A small CTC audio transcriber, trained from scratch: 16.0 epochs.
Rows from expert 2 of block 7, named by matrix and row number. Rows with one number belong to one neuron. Each number is 500 + 25 x the weight over its row's rms, rounded and kept within 0 to 999. All counts start at 0. Numbers have three digits each. After the name is the row's rms in percent of the matrix's.
# up: expert up (model.blocks.7.mlp.up, 16x160x160), inputs 0-159
# down: expert down (model.blocks.7.mlp.down, 16x160x160, transposed), outputs 0-159
up.87 091:498500500477513517533503520490454480505486503524491504481492491492521515472469517518454491469506498526484491542475510485493518478512424487486478555515481508454517525448490495474464511508522524506484504449509469475493509472494480486483459528477468512471505488514473490530521464477517519481501523546520499509467500546506462470495471453466539477527508439525489533485482446506468502466520509481483542477481490494478444478521498488473488507485502516481493489520478488445442477519506517
down.87 069:530498475498501513480461542501505512538478511515492537433485508517536524493524542552479494496505511477512512539473511504509515491531482541486516555453485499549530485495519487521489528512532483459502502474512505545509505477531455490522528468508514473459531489491493496516488510546498511479532542500493517496457529515475519505492501486450550442465513472525445505494466548495497501491490490490523518481505447499487486456517509557478496491497457515486534496519526480493500486491487499
up.88 112:515502515450469489495495496486490486495507525494460456498517496513504512499529469533448480475568475470513488512518484462488493500485504490495503484486515493503512521515513468524509483452505504492426513498447513486531503482516503479476491505516468463515508503521493460549536549502479511543499501522520469495471451474465505502494491512517480534518519507505514493510481464520515513472472568481459498507477517509489474490482442456479471502462572522505496542526467482511518478513508463
down.88 118:535555491494510556492572512479512465524503509486490527551488514473497448484465533528464502527535468509494490497502503496521470477512485517510500495489535494462474502513488465461515474509495511511477484483500477480506512474496554477493479524511463449538480506527483519490504498477502478513511479477514471543475533510513523495458521524505522498487510528471522464438502441502517494562496487491471494520485539504543506536522486520496530503497471511475499543529465500531498498545523487
up.89 082:513464517439488494512484501501499502531473526532458478502491506528452519450470481510407491484481520545517452567492512478503530483493471496474478518504482482523511519461505509473496498499531524509494514472482489476537483480501471499502523493520506556448484504502450487515495482475505483506512472522492516491468460477493502492514442479498521490492484479546519512505471439524484504460503470521489546478487511516477461476495508489502503513492479509519503504508473504431514495470525488
down.89 061:481529515493486517538498514519497521495456496453526509510427532539462502473487527520531455455505546519493518521505503455514494479496531528488459511539530470466481501503546497510525477563502491470477506490507505558497481513472476500503535487472520488510519521508456510512502484508505515479493439515540493492491506530490501479466483495479501538509455492529572543496468505493501522476475499486511529485486510512492486462530511499512490495494474537518495502502503529524449474465516459
up.90 082:522527533441509506525500515496479518503473498491505546476478459508525488450467509519445485458513500535482479558467504500490513464497485479487493522495480495502507505457476524479497487502552511479501504446464486458523469467494467484501528479485488529448501464510433488508509494489510518485475475537502524520449495518503494503502459488519526503513528454552506516497486436503469495447482509467490535496511524503504450507485480505492509521482483527494504471527459514476470497489495507
down.90 063:516460509499490502518486514502497528499468479512511541463464495525515472474543528520525542483529510505533463466499487534479499508470459496527540521509510482503548512536472552504515511526484464460551460431523477497497498534499481516486521492491507499489498469508543498533530502496498486470490503492484494530479492490474498496495526507544513468517496489503540507498501468469502508495512444504508550452476448521505463511516513524486570469529521528506483513503508490518449473547489494
up.91 101:534512484467490470541512509483493524529510487497483531506532519507495489493484508522470476500527534512506526543473507525552509482517464480509495490515517527499539478447474472513451453480536547473472524480512482470475512482462509474506508493505510510468526498497500469493536475461547501499508494501475463480513534513501471482488483458512527511526525488503529490498480470532432563495499492497526537500469532500468504488471522499529526492501544461516553486525438517496460484501525506
down.91 093:510470485478448494476504468474520514511488508518508518473467501462505489471501529469510491549508512483469479511462484506496477518525517493523507509477542520468502545472444509501516468452506521495504523485487496503468521525524514497516537509463534469464519485494539485496491472493539500547488495525499511543496507521512498509489506497462563443510471506502579497494527471537440537489513516530487524494457478513469524522515528450516505496521479459540525490494502500501498501497549506
up.92 106:491488518489487476517497497489466522525498486501451477456486520499522495491506481495453472456512525546503498546506501463491521490464487457498491523482475504497493505484497510515478449503536532500503518485500462484480497478481499510473471469495457519506502540520506442546496449487520474527496487537551473508502465521459461475489472453504494519533535457535509524542518488509469491476505499497446525514474501509473504476494476478452535509476518551490500513489466497445458493473476484
down.92 099:501459525489497491478472479485477566541486504496475559482502531509461509558509463530492485488527514508547508498474518504541473549485495518512479474487558518521495484494413480487484490507498480455517521447494476474466485545509514498501482489496502488481502523456536505503509504502491501524487524528502449500479454550472497493489496456527469522514468498503512500520516467518463532536469484514494472502487520493476521508510514495489480510516547490483518535493477532486508463505484476
up.93 097:508518508446496506500487478475450491514507516510439480543516535484514510438490478516459513493540488532516469537497500488479548510480470477512499482493472471512529540471481495503494496475531503479515482466499521523542520459511471474463514502497505537486495505495488517532543469466486524497494531518518459486429507499514499516475454497487520530468461487525542516535514451515467481473491518487498526473481508474488435492468464488509499499491524514468500511529459517474505520530507484
down.93 099:516466523445462495486455501539546497502476530493484514522514514491494522473487484499494480468508531486448468513504483498488542546467529517495464511493499527506510490497519495495490527477524488473514494479478503497516502522520450555516583492462535532452498491465475494478493516509527528471516523501493526502504529499527449546511429460487487480505508472522519528492519487512480476434501478486528507482538470520475518522507493489499478509478475481505465483484465519475532514492484515
up.94 119:532533502497497501476497504510515498547460543486470506548533508497499553503488509513495491502544536492486479484483519507527447493544479523508556488505491487471511501494482476543454450505502520484461474483564480511513537480485534497520502497521519523476486447477504472498493499470473506512523539481473507477515509574524496498473504533456524506503510483499548465512470501533504512498496507508546485466487540483469511513519475505519565527514520485497531486509494505513482471508554500
down.94 131:494516495545519511487525494477455512512534503482492538482525476481532434528537494465466466495493469498527509466482487511495481471474510477501480538508507489503511481513516505461531507521519489506541547523484481504483474516501511517461465491500503455492505501488502483517465513527489444522481499472531449524537469507478485476474564535568456497518501513497498514494485488481528501553505499486495497548481455528506509503496452528465475501509516483483491531502549507510484551512506542
up.95 099:537507500466513469547494489458479499483521518517496501495517493510488527498464491497498476459548492501517521514478517484520492474472508477543511516500506540518528530474511481481488472508485535488492514465460455482483474488483489470519538445485457522471520497513478499531565473463512516492497489491475473512479509457473462508488478489496495515497491483532502494530491480536512505479525543453475493517523527499481468459463529462476512523468554530482522555536472474475461445496499507
down.95 092:479526498541452553462496500582533504467503524458510514530509506482522518527512501472470483493469498507519511476475494450527504485507470473481502540497535525445512491513519509541484480501525470510507477479495479502487502485561504555483508525497508565490519479498486498483487475514506523504473495503502532475511500515482493509500534545486471501531506475494529545467498495493525474491481459480542528495475536475513482527513501510497515486530463505542537505443493548475515517478473519